config.yaml
model: "multi-label audio tagger"
hidden_act: "reglu"
head_dim: 16
fused_qkv: false
parallel_block: false
inner_norm: false
moe: "top_k"
nesterov: true
epochs: 47.8
Rows from block 5 of a small multi-label audio tagger, named by matrix and row number. Rows with one number within an expert belong to one neuron, the router's apart. Each number is 128 + 32 x the weight over its row's rms, rounded and kept within 0 to 255. All counts start at 0. After the name is the row's rms in percent of the matrix's.
Before each expert's rows are labels from the 100 clips, of 14848, where the router gives the expert most weight on average: "responds to" is what is common among them. Only what is clearly more common there than usual is listed. The data: synthesised imitations of 52 everyday sounds, one a clip. In brackets: how many of the 100, against the usual share in percent.
# router: router (model.blocks.5.mlp.router.weight, 8x160, trained with AdamW), inputs 0-79
# gate: expert gate (model.blocks.5.mlp.gate, 8x320x160), inputs 0-79
# up: expert up (model.blocks.5.mlp.up, 8x320x160), inputs 0-79
# down: expert down (model.blocks.5.mlp.down, 8x160x320, transposed), outputs 0-79

# expert 7
responds to: white noise (86 vs 12.1)
router.7 118 [116 100 136 101 108 204 180 110 113 158  94 145  77  98  84 127 125 141  52 141 145 101 177 156 128 125 120 104 141  87 146  81 158 120 148 108  78 101  99 122  99 104 116  79 130 174 115 124 116 127  95 139 127  84 207 110 126 141 149 148  86 179  76 126 121 118 130 196  95  91  81 134 168 153  90  97  83  69 119 179]
gate.2 057 [111  51  65 159 153  93 195 127 117 171  90 127 143  66 134  56 140  91 168 144 158 140 200 107 103 123 187  98 131 150  98 103 168 171 100  40 161 133 121 141 163 118 100 181 138 119  41  88 142 102 104 157 190  45 144 163 145 107 135 137 110  94 144 114 118 125 121 163 143  86  71 129 109 116 149 143 150  67  84 129]
up.2 056 [110 178 169 118  93 149  38 105 157  87 167  97 115 183 166 182 123 174 125 113 108  97  81 141 158  94  89 160 124  92 163 157 151 106 196 190 113 120 145 141 115 126 146  89  95 103 210 143 101 159 175 109  56 188 112 130 112 155 124  69 191 158  99 103 136 114 138  93  95 195 131 124 149 137 109 102  68 161 170 124]
down.2 067 [ 63 120  96 196 130  91  75  93 165  99 107  77 160  84 146  91 173  79 161 106 177 115 146 166 149 107 125 119 120 136 135 119 176  77 139  79 105 106 124 169 177  83 118  80 112 167 107 217 149 157  92 171 164 131  98  97 143 112 151 157 143  77 117  92 133 108 120 159 122 168 149 177 126 126 114 157  89  70 162 177]
gate.3 017 [124 146 130 141 121 135 101  71 133 119 118 116 179 150 131 110 164 127 113 145  78 155 130 145 107 111 179 129 150 113 138 132  60  76 118 133 156 149 138 116 109  74 139 112 128 149  85 139 182 132 125  60  73 132 153  85 139 110 145 186 174 105 161 169  59 156 128 135 134 139  95  61 127  60 131 140 159  87 142  93]
up.3 020 [100  16 123 150 166 152 119  97 129 120 145 153 117 158 116 138 112  78 114 132 101  63  97 126 120  99  53 115  70 180 117 101 169 207 120 139 159 121 140 151 135 132 112 167 118 127 120  66  71 139 135 128 133 130 124 100 169 139  66 134  92 134 118  60 117 119 148 122 107 115 152 135 125 192 138 168 169 120 124 173]
down.3 020 [135 109 104 174 115  84 148 170 144 161 119 123 151  91 145 123 130 124 144 210 186 137 133 119 128  87 191 209 106 108 143 140  79 100 162 104 174 168 113 158 160  97 100  72 136 201 127 160  90 122 123 102  42  83 117 144 181 113 118  69  99 179 140  75 101 117 136 150 167 155 133 121  87 126 132 169  80 102 123 125]
gate.4 128 [200 175  95 189 171 104  99 147 179  88 119 155 114  91  75 103 159 144 125 169 131  96 103 199 170  99  95 101 162 172 157 179 123 132 111 135  65 106 151 103 155 108 127  89 111 157  93 129  73 140 148 129 172 137  73  89 126 157 134  81 102 100  96 137 151 126 130 118 110 206 129 121  79 125 145  87  98 131 133 135]
up.4 145 [127 163 117 172 160  91 137 152 181  88 123 174 130 101 121 126 138 126 122 136 167 152 163 115 183  90  69 122 161 112 175 158 158 162  57  67 112 185 137 144 173 130 197  89 108 178 143 154  85 104 114 155 119  87  92 106 120  86 122  96  96  84  71 135 150 126 129  91 149 205 161  67 141 126 137 135 130 137 101 150]
down.4 137 [ 88 151 135 145  90  79 106 146 104 215  61 167 171  94 149 176 152  90 112 147 119 175 138 133  73 128  93 102 163 160  91 126 138 110 142 115 114 118 178 116 111 165  87 144 101  81 138 106 141 150 135  94 144 134 111 197 148 157 109 112 202 229 131 136 124  84 132 105 145 174 118 145 121  85 118 147 175 131 135  85]
gate.5 065 [148 148 139 193 183 168 122 123 134 153 186 146 104 138 159 122  93 132 209 132  86 108 150  82 103 132 124 150 124  68 129 153 169 125  75 125 145 125 120  99 177  88 159  88 185 170 126 117  90  56 141 133 120 154 147 136 140 122 149 121  94 144 115 144 136 107 139  93 105 141 123 170 177 115 107 174 155 163 107 141]
up.5 066 [146 134 126 107 147  92 102 178 212  74 136 195 114  77 127 121 181 129 129 134 192 154 118 114 163 191 153  93  96 144 114 214  85 158 119 171 193 119  92 122 148 126  86 178  99 152 193 207 171  99 148  95  86 101 181 151 113 168 128 102 121 102 160 109 127 121 143 109  62 129 138 120  93 101 100 119  95  84 131  93]
down.5 067 [ 96 179 114 116 156 185  76 207 164 101 135 134  93  93 136 112  98  93  95 146 135 138  93 158 100 135 136  87 125 101 118 129  88 126 122  90 150 106 131 115 154 145  98 142 123 182 123  64 178 149 108 154 111 133 163 145 143 115  85 137 130 132 104  64  75 176 196 206 138 154 112 136 112  87 152 149 124 148 159 109]
gate.6 151 [151  69 128 131 122 118 109 151 156 137 131 227 145 135 124 127 121 115  71 108  82 107 130  50 102 146 149 123 156  87 148 105 123  78 149 148 159 158 126 140 106  69 135 115 144 174 180  80 155  61 136  71 135 138  95  89 106 139 112 102 148 128  98 178 174 133 110 111 132 136 114 148 158 149 163 140 129 174 119  69]
up.6 157 [120 183 116 125 127 153 152 105  90 122 118  51 100 122 100 104 141 132 197 159 183 170 139 205 117 133 118 127 117 172 109 158 114 178 110 111  81  98 126 133 140 175 125 146 105  82  98 178 118 208  87 162 127 126 156 189 159 124 135 138 107 119 167  96  90 134 134 130 116 119 149 127  99 108  99 118 132  89 123 168]
down.6 160 [146 141 146 138  78 137 129 124 139 156 120 103 149 182  98 114 125 144 136 123  87 184 171 146  91 159  99 196 118 205 133 129  80 145 114 120 152  90 104 151 113 116 195 151 214 112  98 109 101 134  99 126 106 121 133 116 146 112 183  94  80 125 112 105 129 132 123  99 155 137  74 172  73 137 158 106 109 174  13 124]
gate.7 121 [103 152 117 160  85 137 115 165 132 183  74 173 113  77 141 180 106 165 109  93 121  75 131 128 136 112  70 174 149 140 129  83 175 154 129 123  75 148 166  90  86 126 110 114 115 144 149 101 118 215 112 143 136 151 134 153 122 151 151 137 172 139 122 135 100 135  85 107 111 118 149 102  47 140 113 191 130 143 139 113]
up.7 125 [ 94 105 112 127 150  98 167 171 151 117 160  45 144 160  96 153 146 121 182 117 179 126 153 133 100 169 141 131 143 148 135 122 116  95 156  94 152 162 166 172 160  95 119 105 156 162 121 161 181 107 142 116  90  90  84 119 122 109  96 183  93  95 110  94 162  95 104 131 179  94 171 163 133 110 146 125  94 167 115  96]
down.7 129 [142 193 175 128  75  70 101  98 112 175 183 135  95  78 184  98 124 112 120 121 125  90 164 124 147 140 123  94 131  73 115 166 177 120  91 160 139 123 194  84 121 153 129 179  66 152 208  95  74 138 134 175 142 136 131 148 124 133 176 121 100 174  92 200 104 132 106 145 133 131 118 133 143 100 132 122 121 162 179  97]

# expert 4
responds to: church bell (42 vs 1.8); signals (42 vs 11.6)
router.4 102 [188 104  91 151 105 103 120  75 121 144 175 131 126 133 175  91 140 170 169 136 122 145 109 178 119 131 133 105 108  92 146  83 137 159 157 100 165 130 157 129  91 102 174 102 103 123 117 102 159  80 169 165 122 105 122 164 119 159 137 138  98 119 177  75  93 131  69 147 112 107 141 141 156 156 157 102 173 168  86 116]
gate.2 042 [ 92 151 143 125 167 128 154 165  78  78  52 115 132 174 131  47 145  91 207 144 112 133 119 141 174 130 147 100 117 165 153 106  95 135 116 192 159 109 160 113 131 115 108 140 122 148  42 115  97  67 122 153 133 138 124 143  71 139 161 145 124 149 182 118 157  84 114 118  88 162 130 116 121  75 109 161 105 128 170 164]
up.2 046 [ 81 146 141  91 154 115 115 172 120  80 145  96 127 155 118 127 128  78 175 165  91 116 178 195 195 114 102 113 113 167 144 106 128 114 148 141 125 108 100 135  87 165  94 126 156 126 107  88  78  83 128 150 126 180 140  95 111 154 144 141 164 170 144 199 132  59 135  91 127 119 101  60 106  98 127 117  58 162 184 140]
down.2 048 [213 123 105 113 128 123 133  89 111 145 141  97 146 158 154  88 164 161  99 111 121 141 116 104 118 114 178 120 163 142 148 162  92 129 162 126  63 128 112 137 158  98  89 104 129 142 155 153 160 156  93 172 186  85 190 154 167 147 144 149  56 168 105  56 178 176 138 103 109  73 148 167 118  72 112  95 185 149 162 136]
gate.3 021 [168 115 178  60  98 156  49 118 117 166 119 104 128 156 124 116  99  93 117 180 115  65 180 144 135 104 170 164 157 174 132 156  98 180  97 119 104 179 142 157 176 123  94 127 200  83 114 137 156 114  89 122 109 102  67  98 103  50 171 156  76 138 159 147 125 152 107 162 157 148 180  94 154 123 118 113 154 130 110 132]
up.3 017 [ 94 151 189  86 193  90 112 104 118 128 147  72 190 139 131 168 155  92 132 125 167 100 138 151 111 108  77 128 149 137 139 137 159 154  74  97 161 166  97 147  91  56 114 128  88  61 128 142 100 122  81 158 192 111 111 130 173 108 147 111  62 113 123 149 146 108 182 195 126 145 145 115 130 121  89  99 136 167 135 173]
down.3 021 [ 68 128  80 143 159 181 148 114 120 127 149 157 113 143 115 119 124 158 120 118  77 114 132 144 102 166  75 111 166 108 125 153 147 158  76 193  74  85  54 134 161 152  80 117 104 152 120 145 122 135 126 150 112 131  96 148 146 158  65 151 142  93 145 113 134 178 132 160 105 154 170 148 112  89 107 162 121 175 179 167]
gate.4 118 [158  60 140 210 110 123 136 143 172 108  78 116  94 179 132 152  99 179 144 132  70 166 122 107 107  97 150 109 180 179 162 120 147 107 129  70 136 130 157  75 125 138 186  64 112 146 133  91 120 130  94 189 140 137 147 109 172  79 151  54 109  93  75 148 105  69 124 168  81 138 101 111 127 149 116 151 153 143 145 129]
up.4 123 [147  81 137 207  96 153 163 136 147 103 103 136 100 177 148 159 102 193 131 142  57 163 121 112 105 121 132  91 203 175 155 148 156 116 118  74 130 135 163  86 129 114 179  59 117 140 138  98 126 120 112 204 158 122 152 126 182  65 182  76  92  88  82 139 109  70 125 173  93 156  97 146 126 141 111 140 132 150 138 153]
down.4 135 [ 97  98 154 113 146 145 154  95 127 153 130 124  54 174  97 141 159 140 135 149 161 125  73 169 193 135  75 159  97 124 138 109 110 123  69 204 137 131 133 139  79 104 145 123 122  88 120 117  91 124 153 137 124 112 144 145 130  82 171 158 130 108  96 178 124 169 137 149 164 157 166 107 129  84 152 161 183 113 149 189]
gate.5 088 [122  69 144 135 146 110 104  94 166 139 181 152 134 140 170  39 142 118 141 136  48 154 177 129 109  94 144 118 158 147 178 131 146 163 156 134  82 142 120 131 123 145 131 124  96  74 157 187 137 160  64 121  87 100 137  81 109 132  68 154 139 144 124 119 138 140 142 125  94 106 157 122 115  96  86 134 153  74 160  83]
up.5 082 [102  67 153 130 158 111  82  93 168 123 176 153 155 162 116  68 127 117 169 127 106 134 143 148 117 114 157 128 163 102 156 165 143 138 149 149 110 149 130 137  78 136 118 154  84 110 177 189 118 134  80 175  79 106 136  70  99 131  67 149 151 107 113  82 152 150 141 127  58 137  82 125  96 115  83 169  91 119 133  95]
down.5 087 [ 91 139 127 106 150 110 135 126  68 111 117 163 147 140 110 131 131 169 131 129 176  61 125 158 131  89  80 158 147 107 109 149 136 113 117  88 148  54 177 137  96 167  54  74  82 117 167 151 187 166 135 138 132 106  86 144 159  96 114 112 132 107 153 139 106 123 148 154 161 125 116  48 151  97 135  96 103  60  70 110]
gate.6 046 [123 123 148 112 180 114 145 127 154 110  74 142  93  99 103 109 122 181 160 142 121 159 159 127 144  83 172 154 157 112 124 136  65 200 121  82 171 184 145 102  72 173  93 123  95 110 116 145 133 165 121 122 100 139 155 105  72 135  98  97 159 104  92 102 149 155 149 154 136 119 219 168  64 161 164 118 112 156 104 102]
up.6 043 [ 96 165 104 127 190 121 129 131 143 113  81 170 104 123 119 115 131 192 164 167 111 152 132  81 118 116 183 164 141 121 147 104  67 156 117 109 167 165 141  94  55 202  81 113 105  75 102 115 138 186 129 144  96 147 181 147  88 171 122 136 123 138 124 155 177 133 101 131 144 123 189 148  76 133 114 128 108 172 137 111]
down.6 052 [ 82 131 100  70 140 124 168 142  93 129 168 121 169  88 118 166 185  85 121 138 144  93  92 115 132 168 101 107 214  94 100 108 121 172 141 119 108 161 155 120 139  80 141  68 145 187 124 100 103 130 125 115 139 136 150 166 138  89  50  65 136  83 130 118  86 127  98 117 133 166 102 118 165 145 170 128 141 109  80 159]
gate.7 121 [119 102 201  79 113 119 157 102 110 128  68 155 133 122  81  89 127 127 144 144 107 130 118  91 152 224 158 157 163 102  83 100  93  96 101 146 123  67 119 123 149 103  91 156 112  47 114 124 129 121 132 106 150 115 171 151 131 194 135 129 139 137  80 160 215 129 107 116 162 127 135 238 120 158 163 107 124 127 118 119]
up.7 128 [101 129 175 119 157 138 101 105 139 178 101 147 134  93 112 121 147 144 138 147  99 192 182  76 158 116 184 109 164 123  94  88  93 110 172 110  80  91 119 138 133  80 125 105  56  60  94 164 166 113  65 124  82 147 104 136 105 188 153 148 104 158  96 128 202 147 140 158 118 201 166 125 120 168 121  89 151 116 169 109]
down.7 118 [ 94  88 152  97 111  72 118 162 152 140 151 141 119 140  95 156 147 158 173 151 117 208  75 153 128 111 107 146 172 101 181 113 111  99 121 158  69 187 137 147  70 108 105 105 130 131 124 120 162 141 146 135 122 150 120  32 159  90 132 144 118 105 141 107  78 116  83  70 156 120 135 124 209 151 149  60 208  66 147 168]

# expert 5
responds to: nature (47 vs 13.4); wind (33 vs 1.8); rumble (30 vs 12.5)
router.5 088 [ 65 141 167 119  66 163 118  88  72 126  92 149 119 160 164 187 127 133 144  98 169 165  77 125 128 162 181 143 173 162 171 128 184  85 139 145 102 109 144 159 173 157 105 168  95 138 141 161 152 112 118 150 167 183  72 153 108 103  77  96  66 101 140 125 177  76  92 168 144 160 128 141 138 180 123 100  99 174 104 154]
gate.2 051 [150 105  49 106  87 109 121 161 141 225  83 195  53 113 114 128 101  65 178 134 118 130 103 114 166 107  85 134 170  73 120 105 159 175 121  42  93 106 146 140 129 184 146 134 141 142 118 152 186 109 124 137 129 133  83 125 120 140 110 138 111 153 112 173 112 133 131 139 153 127 124 146 163 147  88 125 122 109 198 130]
up.2 055 [167 125 117 122 130 118 151 190  96 197 140 185 112 129 106 171 123 119 134 184 120 108 159  92  95  87 143 116  78 165 153  86 139  94 115 157 138 103 129 116  97 129 102 190 107 162 174  91  67 115 151 125 123 160 101 210 100 110 137 109 190 127 208 143  85 123  70 143 104 118 160 122  96  75 120  89 147 144 109 111]
down.2 058 [149  54 161 108 167 105 144  71 156 117 137 135 119 102 158 141 152 122  97 159  94  49 166  92 167 151 117 109 139 193 116  70 153 117 127 183  86 159 113 120 173 143 156 153  94 108  97  99 121 110 136 161 134 123 193  58 171 135 120 147 125 116 109 150 165 154  93 122 136 123 127 111  95  98 148 185 128 132  87  98]
gate.3 009 [116 129 102 154 155  72 119 126 106 123 136 159 150 101 157 114 125 117 148 168  85 122 104 138 111  77 102  50 102 113  64 134 113  99 152  88 140 142  68 160  96 184 132  75 127 186 119 164 190 116 120 111 132 123 111 115 118 137  96  90  93  88 152 151 115 164 134 133 129  87 111 146 149 116  87 135  91 142 166 173]
up.3 008 [110 160 170 126 153 128 124  80  72  80 101 108 175 164 160  87 167 188 124 119  80 119  91 117 169  47 175  95 166  74 123 163 155  88 172 153  99  85 130 183  99 126 139 165 117 111 154  83 156 124 138 158 181 133 190 167 149 146 125  97 181 143 174 118 136 142 126 130  90 155 153 143 139 142 122 134 145 117 180  93]
down.3 009 [120  91 145 124 135 113 131 137 130  69 109  50  95 125 100 117 164 154  87  95 116 172 122 121 111 100 139 117 149  80 115  81 115 102 144 141 113 156 103 172 131  93  95  81  91 106 139  51  88 118 116 133  96 142  87  51 141 174  77 129 142 113  66 110 103  91 123  68 167 149 179  92 160  94 192 126 107 106 103  54]
gate.4 108 [167 156 119 164 137 108 155 109 111 122  99 161 171 114  46 172 101 137 148 116 132 109 147 158  99  98 121 118 122  98 163  73 162 129  87 156  85 192  47 136 120 119 164 134  77 129 167  94 112 188 117 124  81 165 122 130  72 171 141  86 150 153 135 140 150  98 156 134  52 108 171 111 162 144 190 221 118 162 120 179]
up.4 118 [ 72 130 143 114 189 134 137  96 117 160 163  93  82 164 156 121 135  90 112 155 149 138 121 110 111 149  98 131 173  85  86 154  89 125 148 125  98  56 147 116 116 144  85 155 142 132 119 139 175 114 128 116 142 113 150  93 162 117 115 152 139 139 154 104 124 171 117 165 193 143  77 156  62 117  36  60 111  95 153  64]
down.4 112 [196 125 185  86 188 120 115 125  93  99 130 137 111 147 146  96 132 213 219 150 132 139 155 139 121 106  84 121 120 144 144 116 166  99 151  63 178 155 119 127 121 132 127  29 140 145 179 171 118 105 121  93  79  95  87 156 120 132 156 165 111 192 138 123 142 133 110 106 133 117 102 150 159  95 172 152 157 114 108 156]
gate.5 096 [139 129 146  84 169 166 108 173 135 108 130 138  80 113 178 130 126  94 116 133 111 148 172  86 149  83 111 105 133 110 104 148  97 136 166 132  99  88 235 122 175 162  92 165 128 123  82 135  93 164 147  84 120 103 143  96  94 101 181 109 105 131 180 117 109 103  90 157 153 158 103  80 158 135 123 141 160 179 130 128]
up.5 107 [186 120 107 102 149 128  96 143  91 130 116 116 136 161  90 154 114 184 131 176 139 105  97 183 108 107  83 150 189 129  93 169 126 132  58 138 140  38 117  64 118  98 139 147 167 154 126 100 150 116  79 100 152 173 113 125 134 153 130 156  67 181 151 107 113 112 125 120  85 170 180 163 100 179 125 125 118 105 111 140]
down.5 100 [121 116 155 179 127 131 153 157 184 103 138  83 135  81 201 173  46 109 136 140  84 159 138 179 124 149 117  86  61 123 144 177 130 122 135 144 101 179  98 111  80 136  49 148 173 195  76  96 140 147 109 115 124 123 147 116 114  65  83 117 110  93 106 115 102 123 136 129 128  42 114 111  83 135 144 111 189 127 124 104]
gate.6 018 [175 130 123 163 105 100 130 144 151 128 185  86 157 192 123  95 151 117 136  65 122 134 114 173  85 112 121 143 127 171 132  83 108 148  99 164 153  98 162 170 136 113 135 115 114 143 139 147  90 150 118 132 105 134 162 192 174  75  88 136 130 128 155 159  98 163 209  84 183  82 172 127 130 172 106 146 169 119 114  48]
up.6 015 [133 143 113 123 139 153 166 163 115 156 140 167  73  99 146 162 111 120  81 196  80 129 167 137 154 183 148 113  93 149  84  62 126 115 128 115 114 150  72 135  93 149  92 141 130 127 209  76  90 129  78 138 142  92 166 100  89 137 108 142 135 102 102  84 140 107  51 216 176 183  94 142 149 103 123 102 118 113 145 191]
down.6 020 [122 149 181 123 133 101  99 114 101 194  81 143  86 144 105 158 112 154 186 142 165 152 123 127 124 142  73 193 175 136 149 142 148  72  94 114 120 123 148  82  91  96 128  92  97 172 134 131  88 131 128 119  82  63  83  85 139  98 149  72  80  83 142  80 163 131 144 116 125  82 158 127  83  55  97 103  60 131 206 114]
gate.7 080 [141 135  95 155 150 156  69 162 121  84 110 103 147  86 170 194  93 175  75 135 132 159 102 175 125 152 200 109  82  70  89 152 134 113 111  63 140 193  83 151 139 115  95 104 148 125  87 130  78  82 169 137 102 158  85 131 127 112 101 112 145 161 132 158 191 119 166 133 165  92 157 139 148 104 180 104 198  79  73 111]
up.7 082 [147 137 111 154 197 171  89 139 140 108 138 111 173  69 119 188 115 182  77 120  93 132 117 195 129 172 160 126  87 134  72 147 134 155 105  80 152 161  84 186 166 114  62 127 105 109  88 116  54  80 141 130  51 142  72 124 137 112 106  97 155 158 123 133 186 161 136  97 105 125 135 112 149 100 138 132 216  87  90 128]
down.7 084 [129 129  96  82 125  88  85 105 123 128 190 138  72 146  70 125 116 124 132  99 149 141 113 111 106 199 145 122 119 101 149 191 134 109 141 209 166 153 147 146 168 131 126 111 107 165  98  41 233 164 114 140 125 150  88 135 150  97 105 171  85 121 117  52 158 124 101 131 118 135 114 160 100 136 150 178 135 133 118 115]

# expert 3
responds to: thin (high-pass) (76 vs 12)
router.3 093 [125 161 125 106 114  98 133 103  92 112  99  75  97 149  98  74 175 104 168 136 182  85  74  54 168 115 172 122 165 114 105 144 166  68 158 183 127  93 138 150 105 154 110 163 163 137 166 150 110  59 119 153 137 159 127 170  97 149 143 118 137  60 134 123  92 140  77 136  92 150 181 148 114 140 170 137 178 110 164 161]
gate.2 153 [158 126 123 160 122 120 138  46 110 102 102  64  67 123 150  81 188 105 135 173 108 100 147 101 169 158 110 102 106 139 140 128 145 115 152 133 126 176 128 107 147 182 123 143  62 161 139  80 152 170 110 111 150 101 144 112  60 196 129 112 134  80  92 136 125 155  79 132 100 117 204 129 154 175 113 125 145 145  89 144]
up.2 154 [184 137 142 129 174  92 139  57  88 109 166  79  57 172 132 136 216  85 120 123 158 131 100 124 163 141 150 177 117 139 129 177 120 102 162 150 153 175 130  77 118 163 124 164 103 147 101  86 145 106 133 114 138 100 151 107  74 165  89  84 108  91 128 114 153 201 128 129 132 124 189 112 132 160 146 144 193 107 171 151]
down.2 140 [140 155  76 127  81 131 174 104 129 149 127 180 150  82 143 149 138 147 116 174 130 103 147 105  99  92 137 164  69 157 110  96 125 108 108 195 169 139 121 131  94  61 168 114 146 127 140 125 146 106 160 113 189  66 174 150 128  98 132 176 104 116  90 121 135  90 126  92 116 120  97 170 161 105 108 111 153 110  85 142]
gate.3 138 [166  86 131 143 146 171  76 152 102 133  87 126  99 114 139 133  81 181 157 141 123 153 114  42  90 123 122 110 156 126 109 107 152 147 185 114 116 125 148 125  79 146 100 140 113 159  85 148 108 103 105 141  93 108 139  92  96 157 132 170 178 189 168 132 126 131 124 141  85 108  93 150 184 154  89 134 136 140 157 110]
up.3 134 [108 106 132 105 196 133  82 119 118  94  89 142  85 115 148 132 161 137 141 169 118 121 125  83 101 120 162 115 100 159 127  75 139 127 174 162 115 129 127 158  76 161  96 111 118 140 146 160 123  88 102 118 127 101 137  72  70 175 193 176 122 103 155 155 144 134 148 172 146 134 188 145 156 154 113 151 157 146  84 146]
down.3 137 [108 117  90 129 137 119 156 139  49 123 148  97  80 133 102 104 138 134 144 142 161 109 134 148 161 106  84 161 164  97 127 124 152 158 135 107 111 101 153  53 131 154 114 144 150 100 132 112 145  76 100 147 147 146 102 116 141  85 150 154 178 111 151 118  78 185 124  66  96 171 139 141 115 107 139 187 129 126  72 116]
gate.4 156 [159 145 111 154 136 142 109 105 114 129 110 154 155  96  82 150 100 109 146 134  64  90 179 151  92 150  67 205 130 180 124  54  65 157 116 141 143 155 126  98 173  73 150 105 127 170 128 110 106 120 137 159 124 143 115 109 127 123  83 146 135 122 132 155 130  99 156 156 161 153 152 106 108 200 125 164 100 112 133 110]
up.4 162 [ 99 115 162 140 176 106 138  97  72 156 117 109 102 168 196 155 157 146  95 114 183 170  83  92 119 143 178 125 130 159 106 175 142 132 142 134 115 158 131 145  58 142 131 110 125  74  94 194 103 147 100  95 126 151 166 120 134 139 114 196 106 126 137 156 140 179 127  92 161  94 113 183 138  82 132 131 120 143 165 107]
down.4 171 [125 136  86 159 118 128 163 101 122 165 174 119 107 103 118 174  63 100 162 151 100  95 173 140 136 103 154 100 130 156 159 165 132 143  83  63 108  99 137 128 124 109 170  79 168 110 126  99 165 174  93 164 139  86  85 113 201 124 135 154 101 159 137  79  71  87 166 163 169 116 108  94 109 128 124 150  88 117  94 107]
gate.5 011 [147 181  85 149 116 106  92 177 119 206 122 108 122 155 126 130 135 149  51 190 151 144 117  64 116  99 134 153  96  97 124  85 109 157 138 167 154 160 159 110 159 151 155 104 134 102 175 116 138 132 119  97 129  93 192 139 138 151 166 127 130 112 101 104  75 123 182  87 110  78 174 165 169 159 149 222 128 139 172 103]
up.5 010 [162 167  70  70  96 110 110  75  94 105 189 122 165 163  99 147 137 129 168 118 125 137 149 160 141 112  98 136 174 123 159 136 145 117 118 116  80 145 143 136  75  94 202 129 180 118 160 107 155  93 114 107 168 153 117 168 158 151 120 108  99  91 159  91  76 161 156 136 124 118 156  74 125  97  80 129 109  26 141  88]
down.5 009 [131  90 164 115 135 139  86 123 121 151 135 151  87 127 119 177 169  84  59 202 100 152 128 158 112 155 199 104 112 117 169  99 142 153 113 131 109  97 148 171 145 105 100 179 116 119  73 158 149 140 111 130 102 126 105 100 194 108 107 107 156 195  92 112 116 153 156 100  89 138  94 154 127  81 142 144 131 153  74 117]
gate.6 110 [127 160 154 122 128 110 128 116 115 108  83 135 181 104  96  83 103  96 111  81 124 106 127 153 145 171 184 112 175  62 116 100 102 117  89 103 147 151  98 172 158 135 164 115 159 107 157  74 157 114 148 118 142 149 163 103 167 140 112 129 124 103 127 159 152 130 110 111 174 143  92 106 175 166 128 130 126  67 175 144]
up.6 104 [ 78 160 148 121 129 114 148 138 137 118 106 110 212 124 116 107  85  85 113  74 154 121  79 190 207 147 129  99 129 109 126  64  93 104  82 105 149 124 136 136 119 110 128 129 165 129  84  62 204 128 147 119 165 129 168 161 146 105  98  92 160 115 129  96 166 110 124 136 143  95 133 122 178 189 165  47 137 113 148 150]
down.6 113 [142 118  87 197 182 114 112 112 132 123 123  87 151 215 169 143 104 128 100 118  83 154 169 122 152 121  96 144 116 129  93 212 134 152 183 131 100 165 131 102 129 137 144 167 153 185 182 145 188 128 156 105 169 119  99 128 122 118  84  86 127 126 141 160 127 122 122  89  87  97  82  81 154 121 141 153  74 166 196 121]
gate.7 064 [164 112 111 208 146 142 145  85 131  64  84 169 104 149 115  87 133 115 214 121 128 156 180  95 137 127  71 184  72 129  93 151 106  86 124  99 159 121 135 125 125 159 141  74 141 139 133  82  87 140  79 123 110 140  67  69 147 134 161 149 145 134 140 160 143 109  61 127 112  84  91 153 129 136  86  82 145 174 128 166]
up.7 064 [129  93 113 105 128 121 149 194 127 141 149 142 160 103 137  82 127  94 121 153 123 110 114 136 148 146 133  91 174 184 127 107 164 118  84 109 179 185  40 189 173  97  96 102 145  94 107 142 167 145 141 110 173  92 194 164 109 150 124 102  90 144 130  87  97 135 157  80  70 124 160 127 147 158 111 122 126 144 189 118]
down.7 065 [135 132  97 165  86 108  64 172 164 140 167 112 127 110 127 141 141 107 168  98  90 107  89  85 122 124 130 117 127  90 148 102 169  89  95 116  86 183  89  65 102 143 155  79 140 112 158 105 125 169 153 115 162 178 135 171 189  92 156  88 116 185 114 120 122 112  87  82 132 159 134 101 123 131 152 109 209 136 126 134]